config.toml
train_examples = 101725
vocab_size = 33
text_encoder_layers = 8
positions = "relative_bias"
adamw_lr_other_params = 0.00097
Rows from block 5 of the denoiser, named by matrix and row number. Rows with one number belong to one attention dimension. Each number is 128 + 24 x the weight over its row's rms, rounded and kept within 0 to 255. All counts start at 0. After the name is the row's rms in percent of the matrix's.
# v: cross-attention value (model.blocks.5.cross_attn.v.weight, 256x192), inputs 96-191
# proj: cross-attention output (model.blocks.5.cross_attn.proj.weight, 256x256, transposed), outputs 128-255
v.194 104 [ 79 106 142  98 158 120 132 124 135 139 105  94 104 156 171  79 132 130 103 133 140 110 101 139  93 163  87 119  77 155 147  86  91 149 128  78 146 128 120 139 137 121 107 141  95 142 100 132 107 107 126  90 132 141 131 110 125 117 120  99 122 134 104  89 130  87 129 129 144  85 116 107  82 143 168 104  90 115 152 127 151 151 109 153  99 135 116 136 143 119 110 118  97 144 108 121]
proj.194 102 [136 116 120 154 127 139 106 106 117 130 102 153 122 111 114 135 162 145 148 114 146 135 133 144 136 111 155 174 126 101 123 121 135 165  99 172 112 136 145  95 128 109  96 113 137 144 161 137 142 133  50 114 105 152  98 122 162 141  94  76 102 107  83 102 140 134 135 115 141 157 115 133 159 140 138 173 105 125 141 120  81 137 137 139 140 135 185 117 154 181 139 151 135 141 169 125 181 116 101 105 181 111 141 133  84 114  85 151 122 172 113 180 171 104  86 136 140 149 116 130  91 141 103 152 126 125 154 167]
v.195 106 [114 103 168 121  75 124 133 123 137 144 136 116 135 108 150 169  98 143 126  96 128  97 178 109 118 160 127 105 172 160 138 118  93 168 148 146 108 120 112  94 148 141 100 143 114  97 134 153 155  98 130 169 129 106  93 134 129 160 123 119  88 127 107 103 153 106 113 127 139 108 136 161 169  89 106 150 159 136 146 122  89 105 156 150 128 106  74 152 114 130 138 135 113 106 141 174]
proj.195 100 [111 131  99  55 102 103 115 147 153 159 120 161 122 136 128 135  93 121 149  80 145 138 150 105 158  95 139 149 144 165 111 128  81 104  96 118 102 144 109 127 142 125 144 105 159 137 139 161 127 120 130 119 106 133 105 164 173 141 122 154  95 101 125 141 137  70 124 132  75 139 148 141 130 107 152 121 150 132 123 108 151 132 134 120 118  95 150 107 145  91 130 134 164 145 125 121 107  98 103 112 104 123 152 157 118 127 118 138 105 158 148 168  97 122 152 104 106 117 160 146 145 135 151 153 128 149 148 143]
v.196 101 [115 132 173 136 135 137 103  65 137 112 117 129 138 131 116 136 111 122 106 125 122 178 114 155 163 115 151 164 154  87 126 111 127 172 122 153 172  94  97 123 103 139 143  71  91 128 120 121 127 103 126 144 121 143 100 126 135 152 150 130 150 110  83 171 135 121 107 137 174 127 121 125 124 134 114 122  89  98  96 116 108  92 166 127 140 176 107 161 140 124  87 160 101 128 127 127]
proj.196 105 [100  96 139 125 188  98  87 127  93 132 130 115 133 129 170 126 149 151 132 141 111 138 161 106 160 164 126 131 124 190 154 142 165 100 152 109 106 147 122 136 144 123 105 124  92 110 102 128 162 123 166 117 125 131 134 178 119 115 118  98 107 101 142 120  69 125 138 124 132 110 132 118 127  93  99 139 131  93 140 121 163 148 153 157 139 118 130 140 136 128 127 170 113 136 113 137  73 184 101  73 128 123 127 118 108 131 150  62 106 152 166 121  92 160 150  76 140 129 108 104 169 142 143 100 133 140 124 117]
v.197 102 [150 154 135 156 108 152 153 133  98 157 143 117  91 112 138 156 119 138 151 136 106 147 129 169 128 140 123  99 105 106 138 147 136 162 159 142 169 153 119  97 174 137 133 129 117  76 148 112 143 172 153 137 110  97 142 108 108 163 146 113  79 122 133 138  88 121 138 110 117 118  68 102 124 114 145 153  96 117 108 114 143 157 167 119 129 127 191 145 125 108 136 122 158  87 105 129]
proj.197 102 [173 127 129 116 141 130 120 148  94  90 119 111 135 137  94 131 130 132 169 133 134  98 126 128 107 124 128 172 107 157 153 167 123  93 119  66 143 145 161 104 162 102 119 143 156 159 109 123  73 160 135 174 196 159 115  62 125 133 154 149 115 124 137 125 109 118 129  95  76 125 106 130  71 119 106  96 145 135 119 138 128 153 190 151 150 170 122 161 117 146 155 132 116 182 157  96 112 137 115 155 144 131 160 149 141  89 115 129  97 111 121 135 135 126 142 136 130 117 127 120 123 134 117 137  96  76 117 167]
v.198 108 [126  84 127 127 182 128  99 102  85 127 116  98 117  80 140 131 138 135 149  89 160 100 112 120 108 133 100 134 139  89 123 167 141 144 114 119 131 140 127 133 147 167 131 123 130 119 117 112 103 134 127 104 150 125 120  90 105 136 145 111 110 135  79 174 112 119 115 118 139  94 132 171 104 137 133 134 120 136 132 129  90  85 151 129 121 113 146 130 146 166 123 126 136 136 122 148]
proj.198 102 [102 123  96 134 110 172 116 123 129 109 158 128 132 118 106 102  98  97 139 149 136 135  70 130 144 100 119 136 163 176 154 116  87 108  91 149 141 119 165 102 134 139 137 139 130 120 142  92 158 166 152 177 112 101 126 104 127 100 113 103 141  80 103 150 159 151  50  98 136 148 125 121 119 119  61 129 108 136 140 164 124 139 108 136 113  57 102 117 127 111  99 134 124 135 124 174  75 132 149  95  92 123 107 116 155 120 136 114  93 112 160 136  92 115 117  96 146 135 142 158 138 126 107 150 173 109 129 132]
v.199 098 [106 109 139 176 134 151 172 131 133 134 119 115 111 111 152 114 126 113 119 130 131 134 154 155 153 148 121 131 159 171 142 138 127 145 107 141 127  95 103 170 147 172  83 154 129  78 132 136 166  90 116 175 123 146 115 150 152 140 115  78 158  77 123 155 115 130 124 126 123 172 117 121 143 131 103 123 115 127 137 105 135 107 131 112 129  87 130 142 112 119 123 143 138 107 140 109]
proj.199 097 [ 96  92 145 143 141 146 161 150 180 135  88 125 131 165 168 192 148 145 165 156 104 137 170 159  98 134 111 120 121 130 122 119 128 126 107 150 153  91 127 187 127 134 124 130 110 138 126 124 141  76 126 126 134 128 150 100  91 122 114 133  95 112 136 146 148 112 112 128 110  97 125 164 103 134 143 137 145 109 125 103 119 141 168  71 149 134 114 150 139 160 114 147 108 152 115 118 160 123 112 154 100 137 129 122 106  80  73  67 159 110  89 142  73 123 126  96 152 119 165 158 122 105 100 133 150 123 176  95]
v.200 105 [117 169 112 129 162 105 154 149 108 143 139 127 126 107 128 136 111 161 113 111  92 125 115 120 127 113 113 113 109 126 106 136 125 127 118 141 159 110 138 141  97 153 141  96 110 147  91 140 160 126  77 157 146 133 121 145 141 159 123 132 119 124 109 158 126 134 115  89 145 163 105 111 167 146 155 152 141 117 147  96 118 141 180 117 163 103 140 134 117 148 116 150 122 171 116 162]
proj.200 099 [134 120 120 152 118 133 132 128 129 116 114 121 155  86 147 125 136 152 124 150  87 136 144 124 135 138 172 148 126 114 131  96 112 137 147 156 126 109 187 128 125 187 106 136 114 142 119 137 127 100 156 118  92 111 117 145 156 119 102 113 114  71  96 110  98 131 156 126 151 131 157 121 182 135 101 110 133 141 120 111 140 146 174 148 119 164 134  97 140 138 149 180 161 116 110 129 156  97 160 110 168 139  89  92 133 162 147 135 164  90 106 159 107 123 157  99  91 124 126 149 160  98 103  96  85 120  99 132]
v.201 097 [ 98 116 132 127  98 103 112 157 140 128 142 120 147  92 116 122 158 141 121  99 125 122 133 103  88 100 172 172 100 119  99 134 129 117  96 128 126 147 159 133  79 128  99 113 133  74 143 120 163 159 108 124  92 171 141 138 109 151 149 149 149 154 137 119  86 130 111 138 142 124 151 125 158 108 145 119 119 104 115  89 141 121 162 108 115 109 107 143 172 138 141 142 127 120 148  91]
proj.201 106 [ 78 117  78 128 131 145 130 111 154  88 111 151 143 175 111 128 126 101 150 153 144 181  80 127 151 124  92 128 101 169 133 150 133 117 125 168  91 151 118 102 113 133 128 122 140  86 145  96 138 124 113 159 112 162 133 173 127 141 148 114 148 129 128  99 152 156 147 124 131  60 137 159 139  55 146 111 133 115 138 104 170 134 131 114 159 152  98 147  94 102 123 145 157  83 140 150 135 116 143 113 169 114  74 113 119 158 140 107 149  92 117 134 146 124 104 121 119 108 166 155 119  93 139 132 121 128 136 101]
v.202 112 [107 128 147 154 120 119  92 112  99 136 117  89 131  66 192  99 136 123 151 173 146 138 141 142 110  91 117 115 137 140 122 104 127 112 166 119 182 124  95 146  98 140 128  82 126 119 163 158 151 116 123 111  96  92 127 170 110 152 116 126 138  79 152  95 149 115 120 116 138 135 135 123 167 122 109 144 139  99 163 118 131  95 160 160 106 122 144 132 150  85 146  88 127 142 129 145]
proj.202 094 [160 142 152 158 120  68 100  86 124 111 118 160  90  88  93 131 106 157 124  95 101 138  88 123 137 125 101 166 155 145 144 127 130 130 117 135 116 140  93  93 164 139 125 102 123 127 125 147 102  94 147 120 145 129 147 144 120 195 167 112 132 162 112 141 130 204 123 156 156 107 173 123 123 114 160 141 164 157 120 168 106 150 183 136 142 125 177 155 119 100 126  87 163 144 187 100 136 141 113 111 138 133 155  96 140 158 162 100 145 135  90 104 127 158 103 128 149 116 122 135 125 101 123 122 143 110  95 109]
v.203 101 [129 145 101  91 169 146 121  88 127 110 137 139 153 118 125  93 114  97  98 124 170 152 103 169  79 119 128 150 100 139 129 158 109 114 100 155  91 150 147 146 123 142 107 119 132 117 125 141 174 138 119 173 143 120 166 130 144 101  91 162 114 147 164 156 114  87 126 132 168 139 109 141  73 129 162 164 156 148 115  88 146  86 169 141 136 101 140 113 126 146 130 145 155 127 150 103]
proj.203 100 [109 161  85 144 117 124 124 135  94 179 123 106 145 128 129 101 159 126 145 134 147 138 106 142 130 123 158 155 145 129  93 137 123 104  85 173 122 155 126 153 121 119 101 118 116  74 145  90 139  98 104 119 123 112 158  98 110  75 176 136 148 137 143 129 151 116 122 107 125 108 120  79  92  97  88 119 128 169 118 144 105 164 115  92  88 150 188  95 118 120 132 128 139  86 132 118 108 126 101 108 155 165 129 117 127 125 100 114 143 102 139 153 123 131 117 131 111 126 120 124 133 167  94 142 124 116 104 122]
v.204 097 [ 84 104 159 104 122 101 112  99 100  92 136 121 153 146 111 165  94 164 113 154 118 146 144  95 147 106 133 130 125 158 139 104 150 126 134 144 167 134 132 115 125 143 139 170 101 110 135 118 125 107 173 120 176 175  93 157 123 159 110 137 113 135 152 154 154 106 120 128 117 123 177 145 144 101  90 116 122  74 144 122 118  90 115  99 133 123 107  81 118 171 122  94  97 171 138 115]
proj.204 102 [151 122 173 151 143 141 149 147 144 132 152 129 106 137 139 139 137 107 108 141 130 136 138 113 145  97 116 155 125 127 120 116 156 130 127  98 139 122 114 117 123 134  91 122 156 172 143 114 121 143 120 155  98  84 173 134 138 129 134 120 136 138 123 116 131 126 166 138 137 165 130 116 122 138 120 152 119  93  63 170 118 117 127  67 150 159 168 109 124 136 186 100 124  94 147  79 132 131 114  90 127  98 164 143 138 120  93 105 128  71 149 136 140 119 135  91 114 146 160 141  77 146 110 145 140  89 155 109]
v.205 106 [108 138 139 164 141 117 133 108 169 142 148 106 143 140  91 151 132 122 150 135 146  77 157 117 119  91 133 104 129 158 132 148 131 159 150 134 109 114  91 133 145 165  92 141 110  91 128 118  99 104 130 176  92 127 103 100 129 105 130 158 135 161 179 157 111 123 137 109 126 105 177 128  96 166 158 166 149 121 149 120 110 119 132 131  87  99 178 146 138 167 118 124 103 171 114 148]
proj.205 100 [126  98 137 148  82 129 118  82  97 121 105 124 101 130 115 136 106 142  91 142 116 108 149 124 159 114 136 102 131 110 113 123 143 132  79 126 112 159 147 151 120 118 143 147  66 140 120 122  75 139 128 112  99 111 135 127  90  99 132 120 132 124 132  75 129 136 166 134 124 122 125 123 187 173 135 143  85 143  84 138  92 107 149 108  72  79  93 129 138 165 116 127 143 209 116 146 145 111 120  98 171 126 119  92 161 134 153 160 110 117  80 130  92 178 113 181 137 139 145 109 164 123 158 124 137 147 177 173]
v.206 094 [104 125 114 136 112  88  81 106 140 136 116 167 138 152 119  99 137 153 104 120 113 120 152  96 110  83 165 116 111 126 157 108 128 115 132 136 143 110 155 152 109 120 120  88  98 145 125 140 139 132 115  86 117  99 138 158 137 147 157 137 113 134 155 101  98 146 162 161 158 130 104 151 140 113  93 150 139 107 125 135 160 127 116 164 125 128 172  91 175  98 173 175 132 147 183 133]
proj.206 101 [127 143 156 135 131 154 140 144 108 133 130 102 109 146 137 118 128 164 126 112 107 123 160 142  98 100 117 149 131  92  95 158 142  96 182 162 169 127 106 169 182  96 115 174 143 124 130 143  98 126 109 169  99  85 147 108 135 118 165 127 116  91  89 117 131 103 118 119 171 123 120  96 131  81 135 164  72 142 107 155 122 149  93 136 127 138 128 141  99 149 131 142 134 122 163 144 137 129 157 140 195 149 106 119 167 139 119 144 120 113 120  82  92 130 143 129 129 126  86 100 116 152  98 113 141 120 149 143]
v.207 099 [144 172 122 104 136 116 140  70 125 123 101 119 111 131 102 117 161  84 147  85 119  94 140  90 172 122  88 115 144 154 150 185 152 147 141 142 119 121 121  97 126 133 138 150 160 129 110 143 165 154  74 130  98 154 119  95 138  88 184 110 128 131 150  95  82 103 102 102 146 138 135 111 132 137 130 136 110 130 146 122 138 145 122 105 144 133 113 136 145 129 173 126 118 117 105 103]
proj.207 101 [109 171 137 144 101 114 132  80 139 155 129 107 161 110 161 132  87 129 118 146 169 120 141 119 134 126  98 145 113 142 106 136 166 109 123 138  97 113 115 150 187 140 105 173 148 140 110 109 145 101 128 152 130 115 122 116  97 140 131  83  64 179 137 137  98 149 135 117 129 104 119 107 136 118 107 117 114 139  80 137 119  90 122 104 120  97  93 112  74 172 169 150 131 137  97 156 102 136 152 125 118 106 143 118 113 104 139 135 126 139 144 158 134 144 146 144 138 138  87 141 152 117 112 139 146 107 168 110]
v.208 096 [114 109 109 146 109 140  86 117 131 100 133 116 117 126 132 127 143 155 130 100 123 127 106  91  94 131  86 127  84 114  99 100  85 101 124 108  98 119  82 150 115 139 128 115 139 115 120 145 107 115 116 118 129 111 112 135 117 114 125 111 142 163 107  91 108 147 121 115 144 130 138 160 166 129 137  65 170 116 144 159 123  94 112 122 127 131 153 141 131 168  99  96 137  88 149  93]
proj.208 104 [131 149 137 123 134 130 110  95 142 153 145 124  87 153 116 163 100 139  90 152 129 115 149  99 171 108 127 130 144 201 130 155 149 149 120 134 124  69 139 112 101 114 125 118 128 163 128 116 141 138 110 141 163 154 143 168 158 143 126 102 128 145 127 109 131  90 108 146 155 150 101 135  76 116 139 119 125 161 165 145 168  99 135 145 121 120 118 186  55 144 123  83 158 171 114 135  91 145 129 131 139 148 104 128 128 127  98 111 133 123 157 153 153 130 126 162 110 118 150  86 118 122 151 127 135  78 112 122]
v.209 100 [126 130 169 143 157 141 155 139 133 122 122 118  98 112 140 134 126  94 158 169 124 161 119 115 109 117 103 194 148 136 136 112 124 161 142  98 114 170 154 140 169 108 117 142  92 156 156 109 164 134 165 175 138 124 151 150 126 101 117 160 142 110  97 100 129 134 104 149 101 118 131  86 123 148  73 149  98  79 150  82 139 168 103 180 151 137 115 127 133  93 160 149 156 150 166 133]
proj.209 094 [146  97 143 122 157 110 170  53  97 106 146 125 147 100 139  98 124 138  96 127 123  84  99 130 115 104 127  95 108 169 155 111  93 132 129 109 121  76 140 145 133 125  99 150  94 166 147  98 117  93 173 134 101 132 142 164 155  85 141 129 154 185 125 145 106 147 163 135 108 137 174 143 156 114 135 125 138 106 129 151 124 140 148 120 180 146 155 163 114 130 119 104 163 134 123 117 101 141  82 182 177 134 152 105 119 135 107 150 126 141 157 146 158 115 172 113 172 147 122 116 137 187 105 125 105 110 121 105]
v.210 112 [ 98 159 117 158 147 171 143 134 133  84 145 107 129 136 113  98 130 162 112 120 141 146 112 130 141 203  92 144 140  94  96 132 139 153 107 120 131 105 149 143 138 149 127 119 106 138  85 120 124 119 102 141 146 126 137 154 110 136 126 123 119 156 150 119 150 145 116  87 122 109 113 179 131  98 117 113 139 138  99 145  99 130  90 146 139  85 130 129 117 125 140 121 111 159 150 114]
proj.210 105 [121 132 133 122 125 136 114 144 137 160 149 115 166 160 208 136 102  97 122 125 100 151 142 133 147 135 182 136  84 158 124 102  97 135 131 105 149 131 164 116 131 133 133 115 120 119 122 121 106 136 122  98 168 118 104 139 152 143 162 143 130 143 147 144 145 136 141 114  84 156 163 125 179  99 143 119 123 131 119 154 166 133 152 106 150  90 140 183 130  97 101 118 131 120 125 153  89 127  57 141 151 122 113  86 149 131 193 128 110 143 181 136 138 156 109 108  94 102 127  91 105 120 140 112 129 129 164 172]
v.211 103 [134 125 137 135 166 182 125 162 130 117 108 121 135 121  93 149 116 142  92 112  94 130 153  92 127 122 159 173  84 118 119 135  59 118 183 168 130 144 113 120 155 134 143  79 120 109 175 110 138 129 150 126 172 159 100 122 111 150 178 124 164 144 106 107 170 118 161  79 127 145 119 144 123 175 183 118 140 140 133 116 154 142 129 155 151 116 129 166 130 136 141 127 168 121 141 130]
proj.211 097 [107 160 128 105 126 117  96 140 118 145 174 135 130 115 117 126  86 100  99 125 171 125  61 131 126 121 158 111 128 124 107 127 118 154 147  98 104 139 118 113 137 115 105 149 140 140 114 103 139 115 100 112 156 119 114 105 127 159 106 113 147 149 115 173 111 103 156  90 111 195 144 170 117 138 156 124  93 140 123 128 152  68 117 101 137  90 141 148 165 111 153 129 137 120 169 141 129 138 104 103 119 149  92  90 147 130  98 171 136 126 113 165 134 125 137  99 134 124 143  98 102 111 112 128 157 147  88 158]
v.212 103 [146 149  84 136  83 142 124  90 135 128 112 160 130 119 111  92 133 157 133 126 158  88 147 146 102 150 139 149 157 130 128 126 102 112 125 170  94 112 125 131 144 163 150 149 112  83 166 146 136 107 102 148 166 150 120 152 155 133 168 126 135 146 159 117 156 135 153 140 134 123 106 131 113 111 106 136 147 151 156 113 121 139  78  75 141 109 175 140 141 161 105 122 133 103  65  93]
proj.212 099 [153 123 151 135  83 145 154 127 105 147 148  64 148 129  98 173 170 162 119 157 140 153 121 164 118 155 120 157  91 126 147 138 176 136  94 132 168 135 151 166 164 146 145 103 146 130 118 114 105 173 127 134 132 162 111 142 148 162 111 139 140  99 124 185 127 134 109 134 141 102 126 100 125 103 128 102 118 129  90 106 147 160 134 153  97 155 142 166 118 162 105 131 157 105 155 123 116 112 120  95 102 105 135 114 107 129  96 143 147 104 141 133  99 123 109 138 103 113 135  75 175 138 121 120  85 143 104 176]
v.213 099 [109 145 158 133 124 105 105 121 162 136 137 149 137 152 140 115 129 103 132 118 174 116 151  99 105 114 112 144 103  78  94 116 130 115 123 120 122 113  94 145  97  89 135 104 122 131  87 111 114  97 130  82 127 126 137  85 103 138  78 142  92 128 107 154 138 149 165 118 149 100 109 134 142 140 115 122  76 108 137 110 149 108  83  83 153 144 142 128 105 124 180 124 102 128 123 165]
proj.213 103 [117 129 152  95 175  73 181 163 144 102 127 160 111 134 136 126 111 101 127 148 146 149 103 104 126  85 117 151 131 113 109 171  66 110 101 138 138 110 123 137 130 156 122 141 120 134 135 107 125 132 134 109 106 103  99 117  89 118  89  96 116  89 155 118 105 139 117 141 164 170 138 145 128 126 103 123 155 123 152 128 111 100 159 167 145 174 134 122 116 139 118  96 132 148 137 152 108 103 131 129 153 135 178 133 108 116 110 102 127  86  69 186 115 138 140 171 149 122 152  93 112 174 156  89 133 157  95 135]
v.214 092 [ 97 121 162 161 155 125 116 153 139 162 197 144 140 128 158  99 148  94  95 136 115  93 124  86 103  94 127 137 105 126 152 155 125 166 141 128 126 124 139  99 106 125 122 160 120 133 129  99 110 130 166 160 134 158 126 107 133 105  71  98 160 109 100 120 117 160 152 130 143 110 102 127 134 129 146 178 133 154 138 114  97 123 151 112 100 146 127 133 110 162 179 146 109 141 140 122]
proj.214 101 [162 115  87  92 152 119 160 138 131 109 122  90 139 142 116 142 116 123 131 136 128  89 113 109 150 139 139 106 110 163 158 144  95 104 117 131 115  67 114  86 129 105  79 177 127  93 118 152 103 108 142 122  92 148 125 114 116 155 118 120 137  89 105 139 157 126 117 103 136 174  97 100 166  85 125 138 144 130 155 157  85 124 161 162 135 143 136 133 127 159  64 130  92 130 148 151 130 162 121 129 121  82 151 131 111 154 132 138 158 114 137 106 142 144 113 135 121 148 136 116  87 110 145 124 133 113  64 159]
v.215 100 [160 139  90 121 113  61 112 125 169 105 153 141 134 138 124 162  98 104 131 125 134 117 113 130 147 147 128 109 120 160  93 157  87  96  78 101  97 121 164 123  99  89 106 129 139  90 133 111 135 118  97 127 147 147 141 131 133 176 160 122 120 106 112 122 131 133 132 122 125 102 128 138 148 154 147 163 162 117 133 101 121 111  85 106 127 133 174 126 120 103 165 121 125 130 129 117]
proj.215 102 [113 106 112 151  87 174 146 101  94 164 120 114  96  91 140 111 181 149 128 208 107 154 139 137  99 100 100 138 118 157 136 117 126 162  99 168 158 126 147 130 130 128 129 146 149 122 127 175 128 122 129 109 134 178 153 113 109 156 156 105 170 129 134 110 129 119 147 129 170 162 130 123 150 175  79 121 119  98 117 128 130 129 145 119 104 188 132 165  99 128 139 156 149 129 131 114 110 149 147 103 111 117 128 152 146 136 154 169 104 134 144  86 133 122 121 124 120 141  98 135 136 147 141 115 120 144 109 145]
v.216 099 [166  91 131  94 141 118 144 152 139 144 141 152 118 134 127 116 122 107 118 165 133  95 150 100 139 152 136 135 125  92 150 133 126 170 126 151 154 101 113 142 103  57 134  98 132 132  73 106 134 125 110 109 151 117 147 119 144 153 117 123  99 167 129 153 151 126 116 137  96 144 130  99 117 109 119 116 110 107 149 122 157 148 166 151 152 129 135 156 101 117 172 144 104 109 121 117]
proj.216 098 [137 136  56 128 129 137 140 132 124 161 130 162 109 105 160 135 130  91 162 160 119 164 118 114 111 101 141 148 105 128  95 139 154 147 146 107 160  93 141 126  83 157 158 115 154 112  98 121 129 113 188 115 110 126 129 124 124 128  84 152 154 133  66 146 106  70  98 133 125 111 136 111 166 130 126 118 157 155 137 120 143  86 124 124 152 108 101  98 129 107 157 119 116 120 136 124 133 121 131 135 101 115 130 165 113  93 134 104 133 143 155 137 164 188 133  90 158 148 121 127 160  98 162 115 112 110 131 144]
v.217 100 [122 110  97 129 130 164 176 121 116 118 144 144 170 146 117 165 145 118 131 138 145 164 182 136 162 137 155  83 127 156 110 154 101 134  84 129 137  86  90 137 163 144 125 139 105 126 149 119 184 122 161 120 125 134 112 134  95 146 115 120 133  62 132 125 152 107 150 171 126 146 137 137 132 122 202 174 145 136 136 133 100  61 144 107 132 124 139 169 146 130 118 173 108 173 125 104]
proj.217 101 [ 77 141 120 119 157 114 153 118 113 103 129 151 141 125 152 140 168 135 125  86  97 176  76 149 168 105 153 122 117 126 147 161 118 129 120 163 112 105 179 112 102 138 137 122 131 142 135  99 126 115 120 119 154 114 117 113 103 147 153  95 151 106 130 142 116 121  98 101 143 139  81 133 129  81  82 158 116 155 129 110 140  75 145 134 164 122 145 128 163  90  99 154 112 135 152 134 158  96 153 153 165 129  92 174 131 105 127 120 113 151 127  94 155 123 124 192 126 117 126 143 107  93 138 106 149  99 103 132]
v.218 092 [140 101 171 141  81 129 132 160 118 115 134 140 165 136 164 138 142 117 136 122 124  95 138 126 115 118 121 133 103 112 133 137 105 177 168 104 131 104 131 168 135 123  99 120 120 128 104 160  93 111  95 146 136 123 113 114 113 133 149 116 166  97 123 124 103 123 127 141  73 149 140 133 137  99 135 141 185 167 122 122 108 136 110 109 137 134 157  95 130 106 140 109 128 156 121 137]
proj.218 102 [ 89 125 164 139 160 130 122 128 125 120 101  90 101 129 116 129 154 105 127 191 122 166 140 129 150  98 131 178 148 125 146  70 107 111  99  87 161 118 163 104 161 151 149 143 120 142 131 121 132 145 149 132 108 118 134 140 112 113 131 145 124 102 112 124 148 156 149  97 149 114 119 114 107 122 121 144  80 194 119 158 151 154 112 134  91 126 126 141 135  97 142 108  91  80 138  84 124 144 136  93 117 131 155 116 146 129 145 129 174 167 101  95 127  94 184 124 113 111 138 142 101 162 126 146 130 110  87 121]
v.219 099 [106 158 153 112 138  81 137 134 147 163 115  97  85 156 172 133 126 102 104 150  90  85 106 206 164 152 139 147 104 144 150 104  95 126 137 126 143  99 107 160 138 138 122 171 149 131 133 131 153  53 148 107 122 100 159 120 132 143 165  89 156  96 159 108 152 134 132 138 129 157  92 105 135 127 117 116 146 126 112  75 108 115 106 143 129 129 132 119 120 177 126 114 132 153 122 155]
proj.219 100 [ 86  99 136 118 109 133 151  87 122  93 174 139 142 120 115 113 106 113 153 118 151 154 147 140 140  97 132 132 131  69 154 144  98 121 158 114 130 171  76 161  83 160 115 118 166 120  97 105 140 184 121 171 120  99 112 124 116  58 129 113 123 122 102 127 124 112 136 141 140 140 135 118 168 158  96 107 164 104 155 100 124 128 126 135 147 155  97 120 141 114 107 122 124 138 145 131 146 147 133 137 162 119 102 119 118 118 104 141 134 106 123 126 127  93 144 141 122 177 132 116 150 117 104 114 162 125 156 114]
v.220 097 [116 110 142 108 109 157 143 124 126 120 151 141  98 160 165 128 150 104 155  97 134 167 110 100 126 101 134 147 115 129 120 104 109 136 144 114 140 150 138 143 163 132 105 140  90 103 132 168 144 145 135 177 123 163 183 124  93 108 153  89 137 154 124 128  80 121 164 166 107 167  99 144 164 136 138  87 131 142 159 131 136 123 149 145 126  85 128  82 136 109  98 144 121  92 126 191]
proj.220 098 [130 146 148 108  88 177 140 118  82 160 131 104 106  97 131 114 128 128 151 159 108 124 133 119  96  89 152 133 162 155 142 121 130 107 120  83 130 114 186 104 121  92 127 117 101 132 120 158  78  96 146 118  87 139 112 117 147 146 168 103 123  98 117 121 122 133 129 141 150 186 139 117 138 132 165 154 142  81 173 125  85 158 135 139 147 165 112 134 151 137 133 121  84 108 173 158 150 161 115 139 151 102 129 144 102 110 155 139 165 150 117 130 124 104 139 129 171 101 135 134 130 151 114 119  73 141 113  98]
v.221 100 [106 112 153 151 103 107 122  93 159 106 112  86 153 126 144 137 115 125 106 114 140 128 100 208 139 167  77 166 112 146 103 170 134  79 138 163 132  95 139 126  95 138 136 147 121  74 119 138  81 136 155  87 109 150 139  96 123 154 124 147 128 138  99 153 156  98 135 113 150 155 145 135 142 103  90 131 135 121 117 102 119 150 149 180 136 130 135 117 137  94 144 144 127 123 150 115]
proj.221 101 [161 132 160 123 110  84 142 142 146 125 121 131 120  97 127 149 126 148 105 154 129 123 136 105 127 157 137 144 103 106 144 100 135 141 116 104 117 107 141 121 112 122 124 104 148 109 128 118 125 135 144 116 164 140 139 104 109  97 104 143 130 103 146 170 145 115 186 124 122 139 179 108 126  87 114 156  99 198 127 163 129 114 127 183 154 108 158 117 139 104  99 110 100  93 128  68 209 106 101 120 130 141  99 137 133 103 134 121  96 150 124 112 119  80 139 156 163 107 154 154  76  93 153 122 111 121 102 149]
v.222 095 [149 146 121  93 120 127 156 137 148 113 124 138 147 135 167 144 140 123 136 108 135 115 145 112 134  63 130 128 173 144 104 166 154 141 107 128 137 125 144 134 122 116 168 173 100 132 155 136 119 105 151  89 142 143 162 103 119 178 166 116 138 177 127 155 116 134 138 126 114  93 135 141 139 139 107 156 137 141 123  97 125  85 103 153 108  89 108 146 129 135 117 133 124 136  93 108]
proj.222 106 [ 83 121  99 109  91 131 112 107 125 144 105 128 112 162 139 123 100  94 129 150 140 119 113 128 158 162  81 114 129 111 131  83 159 153 130 160 112 166 102 126 139 110 118 157 180 134 123 113 150 159  86 153 111 104 116 131 146 152 108 129 109 151 161 116 122 113 121 147 129  96 109 135 129 136 141 135 129 100 116 129 138 130  93 137 114 109  83 138 138 126  93 137  89  75  86 105 115 117 149  86 101 113 109 156 128 156 116 124  94 132  99 146 161 116  93 172 132 119 121 113 125 128  69 151  82 119 173 127]
v.223 099 [144 140 117 160 134 103 147  94 126  71 156 130 128 191 136 116 130 133 139  95 151 133 138 131 136 122 114 127 156 108 128 112 118 108 155 100 100 148 121 158 162 112 180  94 158 124 123 118 135 151 128 168 124 124 114 134 162 152 140 127 180 135 116 134  78 126 139 148 139 142 115 124 102 180 152 115 125 183 157 118 104 145 160 111 152 116 115 143 106 112 188 125 107  99 163 162]
proj.223 106 [111  85 121 129 137 134 121 137 161 160 124 128 130 108 118 118 122  95 142 119 153 165 157 143 113 121 163 109 123 125  83 104 157 108  91 124 127 160 130 110 126 112 116 138 111 135 111  96 116 154 110 156 119 116 119 102 132 134 151 122 145  76 117 132 127 167 148 151 132  76 163  95 144 117 185 127 117 111 116 159 100 148 151 139 139 122  65 112 127 137 150 162 133 139  84 167  79 131  97  85 124  86 131 164  93 146 139 128 124 144 114 112 129 145 120  93 146 140 160 158 135  86 146 143 132 115 133 147]
v.224 099 [142 160 148 152 115 104 103  87 122 103 129 117 133 142  81 129  98 111 131 124 137 130  86 132  95 140 145 124 134 146 120  90 135 102 159 131 131  93  97 121  91 131 108 117 124 143 152 125  78  86 119 136 169 131 145 152 106  88 112 111  84 129 165 146 150 115 122 145 139 117 156 121 112 150 124 129 123 153 115 161 147  96 112 135 124 153 150 184 187 191 116 107 134 109 113  60]
proj.224 105 [128 134 102 125 152 147 144 111 139 118 182  96 134 113 148 147 113  82 151  95 156 108 184 129 127 177 164 167 167 129 125 138 129 126 111  79 151 121 157 164 112 166 113 116 117 154 138 113 150 129 115 116 172 110 114 166 124 126  97 180 109 143 140 162 137  90 139 136  91  88 108 137 126  80 115 146 126 135 154 138 111 163 123 156 140 119 130 148 142 168 153 129 152 125 118 137  93  96 114 128 102 147  89  87 133 150 140 139 138 104 122 122 136 142 124 111 112 121 150 109 113 169 114 103 119 127 148 108]